Weights of a small audio frame classifier.
Training: muon at rate 0.0028, 8400 steps, batches of 256.
Rows from block 4 of a small audio frame classifier, named by matrix and row number. Rows with one number within an expert belong to one neuron, the router's apart. Each number is 128 + 24 x the weight over its row's rms, rounded and kept within 0 to 255. All counts start at 0. Numbers have three digits each. After the name is the row's rms in percent of the matrix's.
Before each expert's rows are labels from the 100 clips, of 14848, where the router gives the expert most weight on average: "peak on" is the class under the peak. Only what is clearly more common there than usual is listed. The data: Morse code for random letters and digits, with fading, noise and interfering tones. In brackets: how many of the 100, against the usual share in percent.
# router: router (model.blocks.4.mlp.router.weight, 8x256, trained with AdamW), inputs 0-255
# up: expert up (model.blocks.4.mlp.up, 8x128x256), inputs 0-255
# down: expert down (model.blocks.4.mlp.down, 8x256x128, transposed), outputs 0-255

# expert 5
peak on: the character "0" (25 vs 2.7)
router.5 097:161131144132096154126126117139109092111086145096184062164142132148142143136120156157108108146129144100172135113119137081148130136084170108181153112122140134146141127133137123168135136163154148138156151145092152124106164151169136140147150145124084186111084112126124099079117133150116154127108092144143140103171103162156096126121120152112107171098158118144150094112088112120121127124141143112135141174106121139138165126164135164180126132107125137123114103106125125132136120110125118128113188148110148154103119091113106139100122106110103104144113099135115127108091128148109097131163132108084149137165124138142115167143163128128092103104142092124114114135070100161144143130100125115111126136130069093110160146081130120150130110128132136165150159154136107067128125128087124
up.1 100:128123128128146128128128128094128128128128112119128128128128128173128128128128114128128082128128128128128082128096128081128172128067128128128128119128128043128191134128125128128128128224065114168128128128128128128128128181133128128128128128105128128128128150121034106128195128128135128128128128128128128183128094203128128146099128128128128128128129128128156128128128195128186128128164128093162128128128128128128128128128128128128128128125128128128128128128128128128128128128128120128128112128128128128128128128128128150087128128144128128128152128178128128128088125128128128128227128128128128128128128128128067128128128128128188142128128051073128128128128151145128139210078128124128089087128128128193128128128128128128128094128184128128142128128128160128128128128054152
down.1 098:128128128128128161151128128128128128128128128128128128128128128128128128128128128128128128142125128128128128128128128128128074089128182128128128084180128224176128128128128128128215128080128128147128128124128128128128122128128128128128128138128128222128128105126128128128034128128117221167128102113128128077128128128128089128128128128128128128128128194176128128113128128128135128143128128149128135205128128137176128128128032120128128128059128128128128128147087128113128128128128128128128088128097099128128128128153128128194050128128128128198128128060128128128128128128128128128128122128128128128128105128128162128128128128128128128128128128180080128128128128086128128128186097128128177128128158159128128128128128128128128128099128105128128128128128128128128110185128128
up.2 091:128128128128128078128128160172101104117102128233128128037128167128135128128133089159128064128218128128192128128128128128049128128128128128128128128128128141128128128133128128128128151128128128180128128057128112145128128158128128097128128128106128128128128128109108161128128128128110143128128118128128128128128177128128128128128128154128128128128128109128136116128179128128128128128128128128128128128130128108128177128128128128128128128114164102141093128120128128128128128128128128128128128142128128128128128128128128130088128128128128128128128106157128128128128162128128128128128128128128128128128128128147128128128063128137128255128128128128128128073173128130128128200128128128146111136078172128128128128128128128128128062128128104128128128107102087128128128098128172
down.2 086:128128168128153128128128128123165128128138128128128128152128128128143128134128128112128128128159058128128144128128128128128053128128085128128128128128128128167128128128128128128128128128128128134128148128153128086128128060144128128128128128112128128143128128121128128128128128128128128128128120128128128167128128045128128128128065128128128105141128128128090005128128127126128153128171128128132084123128128220128128128120128146098128128128190128128128165128058128128169064128128128133128128138128128128128128128128128128128128169125128128128210159128128128128153107128128128128063128128128128128142128128128042128151128128128128128128137128128177128178118128060128128049102128128034128128128128128057128128128128128203128128128128128128128141130128128128109128128128130
up.3 083:128128128128125128128128128095128141138128128128201128128128128128149128128128124128128128128128128128128128128128128128164216128128128128128128128128128196170157128128128128124128128128137128128128128133128128128128128056128127128128128164128128128134128000128128125128128104128128103128128128128128128140128128149085128128128128128128128117110128128128128128128128109106092128205128128121128128172108128128143167175181128191128128128128128128128128128128128128128128128092128142128128128128128128171128128128128147128186200128128091128128128128128128128128128128128128173128084124128128128128117128102128128128128041128117128133194128128154128128128128128128128128034155186159196231157128128128128128128128128096204128128128128128128097128128128147128128128070128128
down.3 075:128137128128128128128128128128128128124144128128128128141130099128128128128128099128128128128128128180128200128128210128128086128147128192128128035128128128128128128118128128119154110128128128152128156128084128210128128122128128145128128128128152128128128197128178128128128125128128128128128128134128128128128128128128128128128128128128128180128128128128149128128114128128128128128128128128128118128252128128133101128128128021173128159128218131069128128128128088128128128128128116128128128207176128128128060128128057128128128126128155128128128128128128091128128115107128118128128128128128128083128128128128179128128157128128128128128128101128128128161145111128058128191128128128128128128067128128093128128128128128128128128072128149128128128128128128128077128128128128
up.4 098:128128128128128128128128072128128128098015128122138128128128128128121128128128163128128128128128128128089128128128128117128128128128128122128128128128101080053232047128128128128128153128107063128128083183128128095128128128128128134128128128128128128128100128128128128201128128128128106128023128128128133128128128175128128186105065179128128128102126128128128128128128118083128166128128128115137128128128128128128128117172128177128128128128087146128128124162128128128128128128128128128105170128128128128128122128128111128128128103128128133128128128128128117128128128128192128128128103150128128128128128128128128128128128128128090176043157128108128128128128148128128128128128128128128128128155128128128128128199128128128128045128128128128128141128130198128128128108039141
down.4 099:128128148128161061128128242128134128128199128166128128128090126119128128128164133128128182128128128128100128084098128128108128128128128116128204153147128196128128128128128128128150128128128128128128128127048128128128134128128128128128128128128128115128128016051128128128128128128151128034128128133128128128128128069128086128132128128164120137128128128128149128144128128128128128024128128128128128128128091128128128128128128128133128128128128039128128128128128128083128052128124128128128128128128128128128069128128128128128128102128128128167128128128128128128128088128077128128128128137128136113128128128128149140124155128149170128171128128128128128128037128128128128128128120171121128129128128095128128128128126128128128128128128095128128104148128095143128128128128128
up.5 101:128128128128198150029128135092164160128128128128128084128128125128128128018128128128128128039128138128128128128128112128128128128210135128136134128128145128128128128122200128128128128128131097128128128128163128128109207128156128113128120128128128128128128128128128128128128128123128091147128128128128118128128128050128128122128036090128164128128128128142128128115128128156128128128128128128163191128128128145128137128128128128128128128085128143128128128099128128128128128128128059128128090128170128092128128128128128128128128128136128128128128144166128128097128128128128128128128128128128128114111128128128128120128128071128128128128128128128128128130128128139186119053098128128128128143128128091157231119114128090161128224176128128128128128128128128105163128128143128
down.5 092:142128128128103128128149187128128128128128128128057167128128128128128128128166128128128128128087128128128128169128128159128118128128128106128128128152128128128128128128128128128128128128128213128131128128128128128128128128128128128128128128192128128093086169128134128128128128128128147128128128095128128128128063150128128128091163128128128128091128169088128128128128128128128112058128175209128039128128100090128128128169084128128107128128128183135128128128128128128128148128128128128128237128128128128128128128128128128153128142143128128128128128095128128128128128128128128128128128093128128059128128195128128066128128128128128128128128128128128217128128128128034128128128096128128082128128128128152055128095164128145128128026128147128128159128128128128128128128128128
up.6 083:128128128133128128128128128128128128097249128084061128128128108128128128128128128047128128128128128128128135128128171128128128128128128128128128128128128161078133128128128128128128128128128128128128128128133128128128128128142128128141128237128128128128128178160128128119128132214128128128128104128128128128043128128128128128128128128128128128128164149128111128128099128128135171128128128128114128128128128128072128128128126128128128159139128128137128128144142128128128128185128128128128128128128128128128128128128128188128128128128102128128128128106050128128128128128128095128128201128128128128128208128128128128128128203114128128110128128128128128128064128128128068128128128128128128128128128218098196064128128087128128127128136130128101075051128177128128128128128128
down.6 102:128152128128223155128138128185128119153090128128128128100128128128128128082128128128128128128128128128128128128128153093160128063128128128128128158190128063180100151128186128128128128141154128128128128128136128066128128128128128076128128128128109128128128128128128122128128128000159076128128159128128128103128150128185128128128186128128128128128128128128128128128128128128128128128128128128128128128128139133128128128128128128128128128128128128128128128128129128128128168128128128122128128128128128128128128128128246128128128128128128128066128096119127128128107128160128128128128128129128128128105128135128128242128128128106128128128128149128075128128128091130128141152128168087122152128128108128106128128135128223128128155133128128128128128148128098128128133128128136

# expert 7
peak on: gap (72 vs 39.7)
router.7 095:110124106157118131130073146108118123095162142069145128135161100147122133132091164124111146154137111149145094138120150128148124090131139109113152110108157099107158108159142168141153156106150149164103144163151119153079160122089157106099135123085147098126143096149101131123142151096135133089154115120119155132108165088135147097152133109132147132123120140185101166110131174128109082107127160154096157132117139137071147143144142083164121180146113165183132159141165119149113169155142132112128141142131124080112127171110168145080098145166102141107166108103138140095129106120105123103146121161176115132124122097117164097140133121124101133090131103135133077147135141079125132148134162093122130116131107119140115112152161124139092160112135160116124144133144121157164140119152141
up.1 100:128128128128128146128128128064128128079128187155128128128128128128147128128128145128128128128128128128128128148128128128128128174140128128128074128128128128128128128128128128128128128128128134128198137128116128128128128128128128128128018128128128171169128128128141128128128128128128128221128128219131128128128128128128128171128128128073197128079128138183128128128128128128128128128128128128128128106186128128128212096128190086128128128128063128128000128179128122128117128135073128059108128128089128128128128128128128128128128128128128128128125128128128128077128128128128128128165128128128128185118128128092123173128128128128141169105091120128129128128128114133128125128088184128128128128128128128128128128128128128128206128128113151128128128128128128128128128128128128
down.1 102:128128128128128169128128128128128128128128128102128128099128128128139128128237101128128128128102128128128128170128128160128128077128110128128128128058128169128128169128128185128128128128128128128128146128128179128128128128113128128164128128128128004128128128128128223126128128077128108128128125129118159128107128128128128128128128128128128128140128050128128128128128128128128147128128098128128170128128078128128128128189128128128214128100128102128165040185104128128128128128128128128128100085128128110128128128103128128128170128128128128134128184128128126072128128128128128128128152128065171128128128162195128128128128120128128128128232128171128128128128128128128128128128128128128128128128128128128128128128128128128128128084141148128128128128128128064128128131128128
up.2 103:204128128128128128215128128223128128128128128128128128128083128117128128128154128048128128128128161128058167128128128159128128128128128128131128100128158128100128128128128128128128128171155154128183128128131128126182128128128128128128125128071128128128128137128128128128128127142128128128128084093128128128040128128128128128112082164212128164128128128128128128128128128128128128154128057158128167128128098197128128128128128128128128152066053128128128128128128128128128128128122121069128128128128128146128163128128128128128128128190088128128128128128128128128128128074128128131128128128149128128128202128128128160128128128128128128128128132128128128128179128135128128131128115120075128128128128128128128128128071128192128092128128090128128068100128128185165128128128128
down.2 101:128074128128169128053128128136102128128128128128169142128128128128128128048128128128128128128128128128105128082128128128128128207128128128128243128128128128128128128124128128196051128101128128128128106128128128128128128128128128128141118128128128128128128183128011052128129095115128128128128128128128128128128128128128128128128128128128091128128128128128128128128065128153111128128067197128128128189125128084147128128128128128128118128128128128072128074167128128128128128128128128128119128128128203133128128128128128128146128128081128128137128128128128104128128061128168128196128128128128128146051128128123125128128074128128128128128128128128128128128128098138128128154128128088113128166128112128128128128128118128091085128128095128128129128162165128128096128128128128
up.3 113:128128128128128116068128128128128117124128128128128087153128128135128128128128128128128128128128128128128128128128128128128186113128128128128128128128114128128128135128128128128128128158128186089204128128180128128116128128128128128128128128155128128128118128128186128083128128085128154128128128166098160128083095128128130128098120128128081128112172128088128128070225160184084093128128148128181089139134128128129128128128146128128128128128128186060052128128128128128120128128168202128128128128123128099134173128105128128128166128168128128128073128128128128074128128122128128128166157128158136128128128128128128128128128128128128128128145128128136093106128108128147088128128029086069128128128128128128104128128119128128125048161041126128175121128128128164128128128128128
down.3 121:128128128088128128128128128128128076128128128128128128128159128140128128129120128166128128128128124084128081120128112128132076128128098128128121137128149069128128162128128128128128124128116128128170128128128128128107113119128140086202061139068128101128134144128107128128128128131212128103165128128128128148128128128128128128127128081083118128108128128128128128128128128128065128128128128136128128128101128073128092106113128171128161128128128137107128136128128058128128128128157128128100128128084128150157081128128128128128128162173128128172128128128225211128128182128128128128208128103128128128128128143128117128128128128128127185128085109128128169159164128128141128120096125090128054128185128128128128128128128128072128167128128128127128157146190128132128117099128197
up.4 095:128128128137128128128101128128128128128169119128128128128128146128052128128128128135157128128128128128128128128128113150174128128128128128128046128128135128128128128146094128161128128069107128062128142255128075128020128128128128128128153128128128105128128128128176205128128069173128128097128128146128101128082124103128128128128128129143191128138128128128128166128128128128128128112128128128100128128128128128047128128178128128151128128128128142128128128060128128128128128128128128128128128128128128128128128179128128128128107128128043128144128096107128128128128117155128087128073128128076128128128128128128128128206128128128083108128128180128128128128128128128128128041128128128128128128128128128128129128147121128128128098142128157128128128128128128128098128128128128
down.4 086:128128128128128128111128100128128128128128128128128128128128128128152128128130128128058128128128128128128093128128128060102171128128128128065128128176123128128128128128186128128128183128128128128128119128128128128145128064128128128128128138218128128128100128128128128128128128128172194128102128128128128169128144128166128128128128128157128128128154128086136128128165165162128128128128128128128128061128128115129128142128128128128128128128138128128128138128128184128128155163128116128069128113128128128128129128182116128158092145128128128128191128128128083080102128128128128128128128128128128044128128128207128128128218128128128128127128128128128070188150128128125128128118088141128241128128128128128128128112128176128128128128152185128145128146137128152219128132154128
up.5 134:175128084138159228163128181128128128128128128128078128128161128128128083128128128128109128128087128128128089069128172192122128159128128128128082128128128128123128128128128182092128128128110154128125128163128128128128128128128128128128128138128128128128087128128128128182128099128078128128153117128099128120128128128128110143128128128097128128128128128128128168095128128142128046128128169091177105128128120128128163114128187092128128128128088082148128128128128128128128128128128128095128128162112165128128128128069128095128122128098150122101128212128111128128128128128125128128117128128128128197128128128128128128128134128128128139128128139186140128071061128128209096128128128092128128114084128128128108075160128178090128128105128128128128074128128120199128142128144120
down.5 124:128128126123128128117128128128147128128128128128128128128128171124114128128128128090205116128128128128167138128177099141128123128128128128128109124128128147128128128120128128128206100128128128128178109128100187128134128128128128128128128128130128128093128128128150128128128136128128128128102128143146128128128128121128128105128128061128128128128128128128077128128128081094128082128138128128128128084128076138128128128128128128128128128128129128115128128128128128128128128182128171104128039128128162199125128128125128128131128128013128128124128128128128128099107056158128117148092128128128128128128104128153081128202128115128128175187128128128130128109142146128128128128159128128128128156128128128099088203128084075099218071090128127114089139128128128205128128128164168
up.6 098:128128128190128107128128128162128128128128128128119195128128128163096117128128128128174128143128128128128088128128128128128128169128128128128069116128128128128128152128128128128128128128128128085128127128139128128128128128128155186128151129128128128128091128188128111128128128128128021100180128128128128128175128128154128128128128095128120128150128128128128128128128117128158077128128128197128128128114128128128220128138128038128128164128128133128103128128128128128060128137128128128167184077128128128128139128128091101128128128128128128077128137128128128128128128159185128045128073128128124128128128102053128128128128128128128128128128101128088128128165128128128128128128077128128128081128128128045128128184099128178069128128157128128128128128128128147128128128183128
down.6 088:128128128128110128113205128072128098091128128091128128156128128128128128128128073128128128128128128151128128128128128128128128128128128128128128212128128126074128128128128128128128128090128128128128128140128128128128128128128160128128156128128146136128164128128167128128128128128065128128128128128128128128128154128102128128128128128128128128199128128100128072128136128128128128165128128128128128096128251128128128128128128128128128088103128128128128183181128209128157099128128128128128092139128128243128070181128174128128128128128128128219128069128142027103128128052128128128128128128128128128128128128128101097173128128128128128128128128128148128137128128123128128128128128128128128191128158128128128111128128128128128128128128128128128143128128128128128128128080169

# expert 6
peak on: gap (100 vs 39.7)
router.6 108:125108143149123092135166103133107122128178158119129096111099143118103142098188112097156101132171154164065092169063106179114161124118134149142147119119106142125111102125117112069113125125171116150178150168140121115148118098124151106117147119165134110121148130116146136116066119123101151144146107144116111168139146136082141114115140156152066145155131140128083118130120126161127113098170146127105142121148155116160163121107102087124152118133152171109129168147100099121129133147099145128122122106147122128133115124136132146146145163157104132114161138104143098092115144092122108157133130128103171133103153135125109091106137161187117115147138127124180129082152144130119108160118130114109136093093132150126107110085132157099142124125138184083156096144131132127162140114139119
up.1 099:128114128128128046128128128128165128183128128128128129115128128128128128128128128110128128128128128236128128128128144128128128128128128128128128128128128128128128026128101108128128128128128128043128128149128223000153128128128128128128125128117128128095128128104128128128081128065128128107128203128157128128128128128128128128128128128128157128128128128128128128128128128136128128128128128097148128061128128128128128130090128128135128128128128128128128108128094128128128128128128128128128122136128128128128142128128128136128091128128139128128128128128128071128128120128191128128112128069105128128070120128128109132086086128128128076128128128128128128128128167128128140106143128128128128128128128128061128128128128128144128128128128091162128128128128166128014128128128128
down.1 094:128128128141128128128063128128188128124128128164128128128128128128128081128089128128128128128128133128128128128150128128106128128128128128128134128128128114128128128128128245128128128128128128223128128137128116163075128128128128128077128128128128168128128129128128143128128128128094066128199076128128128128128128128143128074128128128128128128128128128128128128128128128128128128128128128128108128128128128191128128128128128128241128128128128128128128120172128165078128128128229128128127128178128160095128128065128128188128128128228128128128128128128128135128128128128128128128128128128128086097128059128128128128128176128128190128128128128128128128128128128128128128128128128149128128099128050128128128128128128094128128128071128128128128128128057128128128128128128128
up.2 088:158128094128128196128128088128045128128128183089128128101120128128138128128128128104107128128128128128161128128170128128128175128128128128128136074128124128128128128128128128128128133128128132114128069128128151128039128128122128128128128128147128128201128183128128128128128203128128128128112134128125128128128068127128128128086168124128114128113128128128128143106128128074106128128128128128128128128157128128128128128128128128128190128135128095128128128128128128128128127128128128128128117128128161058128128128128098190152128084128129128128147128128128128128149128128183128128108128128224128128182128128128092128170128128128128157128162128128128204136058128128128128128245073128128128128128128128128122128128151128128128128160165128128158128128128128128215128137128128
down.2 081:026128128128128128099128128133128128128178128128128128128180128128128079128134128128128128128128064081124128128128128128128128105128128128168128166128128128128128128253136128128128128121128062128128128128127128128128128128128128128128128128128166064128128128128128118167128128128128201139128128128128128128100128128128128128184128058134128128128176070128128168128128128128128148128128083128128128147128072185128128155128128128128128128128128128103128128128128128122128128123128128128128128128128128082119128128128128128128128128128128128128170128128193128128128162193128128097128128118084128065094128128142128128128168072128229092128134142181114138128128181128128128128128128146128109128128128128091079089091128128128128115168128128197128141128128110128128128128128097
up.3 128:128145128128167128128128110085128200128128102128146128103132128105128064082212102128128128128128128128054128128128128128128139128128128150128162128128128128128128128094128088128130187140128149128135136128128128128085128128128128079128050128151065128156132128128128128121128090128128128128126076130162128128043128128128159128128176122128084128123128160163159128128064128090163128128095175154128108128158078128128082128128122138097128101137077100128128128128128128128128128128019128128128146128128138128128128128128128128128128143128078128128147128128128128128128170104168179128128128191128128094128128128128128150128151128146145128140128181128128128128128128052128128099128128075187128144128128128128125128128135101128185151125128128128128128128128131128139128128128128
down.3 128:128128128128128118046128122128128166092128128128128128128128128128166128128120128183128147150250128128128128128128128069128128140121128128128128128128100160128128128128128128128128128128127128164144128128128163128128128128128118128128128128123128128128128027128161162128128128128128128137082160123128128128128145128128128167128108128158128151128113128191128128128128068141128128095204128087128126128154128128128128128128142128123128108104128190071116128128123128128109128156128083128128161128128127091140070154097128128128138128128128140217152156128071128103238111128128128128128128128174128128128128153072128128128128128128128128128128128128128128099128128128097121174128128126128133128158039128128128116083128128128128128100128128128196128146102128120128128139128147
up.4 079:124128128128128252128128128128128180120128128128097128128128128128128124128128128128163142103128128128093103128046145128128128128143157128128128128128128128128128128115128128124098128128121128128128128128128128128128128128128128128128051085128128128128128128128128128128128128128128128128128128128128128112137128128128128128128128128128128128137128128126102128128128141128128128128128128128128128064128128128128128128128255128128053128128128179128128128128128128111207128142136128128128128128185128128107128128128128128149181128128211128128128109128128128100128128145128128128128128084128128128108128128128128181128128104128128128125128128128128178128128128128046087128128208128128209094128095063128114128135128128128128128128169128128107168128045128128076128128128128
down.4 101:128128128128128119128128171128194128128070128128099128110128128128124102207128128128128128128149128128128128128128128128133128128128128128128206128128090128128132128074128128185128122128155128130128128128128128128128128128166128128117128150160128128128128128181065128128041128181128128128164086128128128094128126128128128128139128128128128192128128128080197128128128128141038178136128103147137128128066162095128128168128089128121128128161201128146128128128128104128128128128128128128128128128128128128128128128128168127127114128129128128128128128128128128128087128196128128128128128170128128128128128158128159128128128110128041128128128128128128118128128128128128128195128079128128128128105128128128157128086106105185128128128128128128011128131128076128136128128128128
up.5 116:128128128106166128128128128128111128128128128128128128128061128088128105128128128092103128128157172175128128128128077128128128128128139128128131183238128120128128149128211146128128088128128125128176128068128128128128128071179128128107159128128128128128128128128128128128152128128197128079128128171128128128128128128066128128059167128086128128088095128141128128189128128128128140128190128128093128128128174128128128169139104128175128128108128128128215128128056128158115125128128116128134128145128128112128128128128128128128128110128128128135128128128128128128128135134128128219133145128103128128128128135128105128128128198128152128128128080128128128131176153128128128128198128128128128128100100128128152133087128128128128128128128108128141198128128121128128128086128128
down.5 105:072128128128161128069086036182154128228154130128109128100128128128128155128141128128128121128128128139128128128128128151128128102128128128128128139128128128128082128128128128159128128128128120129110196128128145128128172128128128161198128128128123159128128128255128063128127180128128128128128128090085128128128161128128128128128130128128128128128128128128121128128056128141152091128128128128201128128087128128157198128128127128128128128128128128128128128128186128128081128128174128140147135128128128176128128128160110128136132064128128128128128128128128126128128115128128091128128128128128128128119128085128128128128128128081128089180128153128128090055128128128128134128188128128128128128128138128128128137129128128090128128128128128079128128128128128136128128128128128
up.6 106:128128128128128108128128128046128128128128141132128130148122128120083135128128120128196128128128139132138128128128128126128128128128128128133128210128128128134128128128128128128128128128108128128128128128128128128107066128128085115128128083128130100128128078128072128128128128128128128128128128128128128128128153128082128161169128128200128005128128128128128128128128168161128160128144128128134076209068128128128128128128093128128128128128128128128179128128165128128128128128128128128128128128107157128144111206128128128092128130202128128128128093119128128128128128128128132131128128128128128128128170133128138128103128100128128128127213128128098053128105121201106128146128110234128128140128089128135128128128056097128125128135128128128139184128128128128128128128128146
down.6 103:128128128128128128107128128128104128128153128128128128128128128128121128128128128129177129128155128130128092095128110162128202128128184128128128088128128128128128128128128102128128128141136150148128128119128106168133166128128176128196128128128132182128128164085128105128176128082128128152128128128128128128128128128165128128128069128080128128128128023128128088128128128023128128128128128099128134128128129150175128128128206074109128128128128128128114128128128128200128128177128128128128093074128128128128128128128128134137128116071128128128091128128159137128110128128128034128095128128128176128128108128155071128128128214128126128128128167128128128128080089128128128128128128089128128128128128128052128078128161128111128128128128132128128128128100162128126128128128128

# expert 2
peak on: gap (86 vs 39.7)
router.2 106:137142115133155139104176135140151126123122064164104100102096146104175102107165131120121159113132120141131090127054104142123095136152129157130133115132101089118086109147151118103164166098120140168098138095157132171115115139091148116130089082113096116127153111096182165104101140158078142102117124118168123110091143112128121139141104170107093126096135135143139161144129160148137128119137120170150136131148126153144149081096125123137119108130074122148126154169152122093133150098094157154129125138197156112173129132127150126137111111113124129154123097112131135137148140112100160098131159129150128094123143131101108121088111120141143153141131132113152109091141143079117128145123132111152122102132118141158190158098152155122109125121146157090137111185106127150104140150154101
up.1 070:128128163128128128128128128128128128047189125128128128128128128183136128128128173095128048128128128183192128128128149059128128106128082128108128128128128082153128128128128128128128128128128128128197128128128128128128022128128128128128144128128128128128128128128128128128100128128128128128128128128128128128128128128128175128218078128128128161128120128128044123189128099076128188128128128128128128128128128128128128114128128128128128128057128128128128128128128168128128103128128128128128128128081166128128128143128128128039128128156060057186128128156128087128173128168128128128128178128128137128128128123128120104143128128128128128128128128128130128128128128128128128128128128129193133128128128217128128128128158128128128128114128128121128128124129128128128141128128128
down.1 077:128141128128128128128128128128128128138128128128147128048128128103128128128128128128128128128128128128128128088201128128128177082128128128128128128128128128167160128128128128175128128128128175135127119128128128124128128064128128128128128128128128186080128128128024126128128128149128128128128128080128128128140128128127128117106202128128196128128128128128128128188128128128128128175172128128049169128142086128128128128128128128128128128128128128128128128128099128128128128079176053128128128128128128128149128141128111197128128128128128128093128128128128128128128153128128128082128128162128128128128128128128128198128203128179128128128128128128128128128128128128128128128128128128128159128128128128070149128214148128128022128128185179128128128114128197128118128128128128
up.2 095:074052047128128128128084128128121128128128128128128128128128128152128128132128090128128128128128128128214128107128128128128128128128085128121179128128237133129102128216128094096128128128128128246150128128128128128128128128128128131128128128128105128128128128128107128128128128128099128128128128128027128128128103128193128106152143040128128128128096128240128128083128128160128128128128137128128149128131128128138128148128128128151133153128128145128128082128128151107128128128087128128128128128128128128128128128128128128128128128128128128128148128128128128128106186136128128128128128065070128141179128128128128128141128128128128128128120128128128128128128147128128128128128128128128128128128128128128128136128128128128128224128128128128108128128128096128121172128128168
down.2 103:128128184128175128137187128128128122128128128128128128128128128128195128128127128128158128129169151147128128128128128052128128128085128128128120128128128128140098136128071128106128107146166128092128128128128128128154128128128042131128128128128122112128074128048128128128128074128119128128077128128235128128059128105128128143128126128128128128128141128132128128128128128128160128128128128128073128128091128080128128128055193128128128128082128128128128128165128128129128234128128128134128128128128128128128128128114128175103156086128128128128128128128128128128128128128128128045128128121137128128128128128193121128133128128128128128128147217118128128128134128128137202069128128128128128128115128128128128128121142128128128128128203128126128128128128128128128128092128151
up.3 085:128124128128107105128128128133128128128128143128128128128128128060096171128128128128139128128128128128128073128128128128128128128128074128071119128128128128128128128183128128128128128128128128128104128160128128128032128128128128049163128128071128128128128128149128128128128128128128128128086128189128136128128128128128174110128128128128128141128128128159128128128128128213128128128128128128125128128128171128128175128128128128128128080128128128128128063128128128128175128128128128128128128128128128128128128082128128128180218077128128128128128139128180119128099128204128128104128128128128110106113128128128128128128170128061105128128128128128075128192128128123128070012128128128128081152072154128182128128128107128128128128187149128128128128128128128191128128128128118
down.3 101:128128128128128128128128128128085128128076128156128103128128128118128128128100128128128128151128128128128128040128089128094128069128124058128168128160128128188128128054128115128128130074128128143128128066128082128128128128128128128128123128128128128128128247101042183146128128128128128128150128128128008128143128128128128128128128128128144128128128130128128149128146128128128128064128156128128105157160128167128128168128128128128135138084128128128128128121128128128128128128128140090163126128094128128128128111145128128046156128128091128128128128128096128128128128128131128128128137128128128186128128128128128128128123128128077128102125016131128068128118163128128128128128128128128130128128128128128128131128128175128147128128128128126128116128128128128122196128128128
up.4 115:128128128167128128101128128128111128128128035142128128128128128128128119128128128128128128128192128150157128128128128111128128071128128128128115128100128064089128128128128128187070128192128109128128128128112128169128076128128101128132128128128128128134128128128128128128128161128128128081169128128128128128117159141128128128086128042068128128128128128128114141158128128128128128064088128128128110128128128077157151128128156128128128128135128128128128058128128128128128222128128128088128129128128122128116128128128120212128102128071128128128128128112128128136128128086128128128128128169128128162128158178128128128128128128128187128191128128128128128145128128128146100128128128128108128128128128128145159093133162128128123128128128128128128000104128128162086128128181128
down.4 090:128163128128128128128128128128128128128128128128128119128128128176121149128128128128128128128046128114128163112128128192107128128093128128128128128128128128128169128128128128044186128128128128128128128128128128128128232128128128128117128128128132128128128110156128133128128128197128128128071128074128128128082066097185128124128128185128128128154128128128128128128128143128128110128128128128128128104128157128128128128128128128128128128178131128128166109128148128128128128130182128128089128128128175128128128128128117128128066128074128128128128128128128128128128128186128128128170128128128128048128128125128128128128128128128128128128128128163128111128093128209025128088128128128197128128134057119128128128084014128128128128128128128128128128128128128171128128132128128
up.5 102:128128128128143128128129128128128128117128109128128083137128128069128128128117128128086092063128128128128128098128128128128069165128128143128128128128128128061121201159128128062128128128128128124128086128128128128128128128101128128128128128078128072128089128047128159128128128128128128128128194128128063058128128128128108139128128128128096092128128151128128128128128137128128128128128128128128128128128128061128165128128135174128128128128128128128128186128180128128128149046128133128128128128197191114128128128128128128128080123128159119094135091066128128128102128128128128128127128084233142128128128128128128128128128087128128128128121128128150128128128128117128128128150128128044128186128128081128128128112128128128138128128055128128128128128128150128128142074128133
down.5 078:128129128128054128128128128128166128123128128128128128059148124157128128128149128130142128128110128128128128128128123128128128020128112128128128128128128128128084128128128128128110128068128128128128128128128104128128128126128128128128128128128128128128106079128128141128094112128128128167128128128063098118128128064128128207128128128128100128128128128128128128128128128128128128128128158128128130128128139128128128128128128040128128128128128128128128127190128128128128095128128128128128087128128047128128128128128129128128128128128141128128128128128128128128081128128104128137152128128128128128128180128128185128128128128056128149128145128128120128128128128128128128128061128128128128005128149128128128128125128128128128128128236031128128040128128100128128128205133128
up.6 085:128128177128128128087128128128128128128128128128128128128128128152128128167233128128128128128128101176175128128128128128128128128128128128128128128128128079113128128128128128128143128128128221128128139128119128111255128128174128129128128128152128128045128128203128128128128128128123128128128128211128126128128128128128128114128128128128128144153156128140128155128128128113128128185087128128128128128128128128128128128128200128128128128134126148128128128128128128128130128128128128154128128128136128131128128128128145128128128164128128145128128128128128128128128128128091081149128128153128207128128128128128128128128128114035128105128128128126128215128128160128128141158128128128126128128128128128128189128128128128128128128147128128128129128162128093128128151128128128
down.6 092:150128128136128128170143128164128128184136081128128128128203108128128132128128128092128147144128128128128128128139197128128071128128128128128128128105115128180128127128128128128128128128128138128167128216128128128106084128128128144128144128128128128128186128128128128116128128128128128130128128128128128128128128128128128128050128128128208128065128166128128043100128128128122189128111128128128169163166128078118128196128128178125128135128091128128128134128128128128128128128128059128112128128128128128087128128059128128128128128128128128128128128215128202128128128179128128143128128128128128077128128124128139128128128082111128128044128128128148128128128076128146128159118084128128136128176128128150125128128128128151105076128128128128161105128128128128158128178128128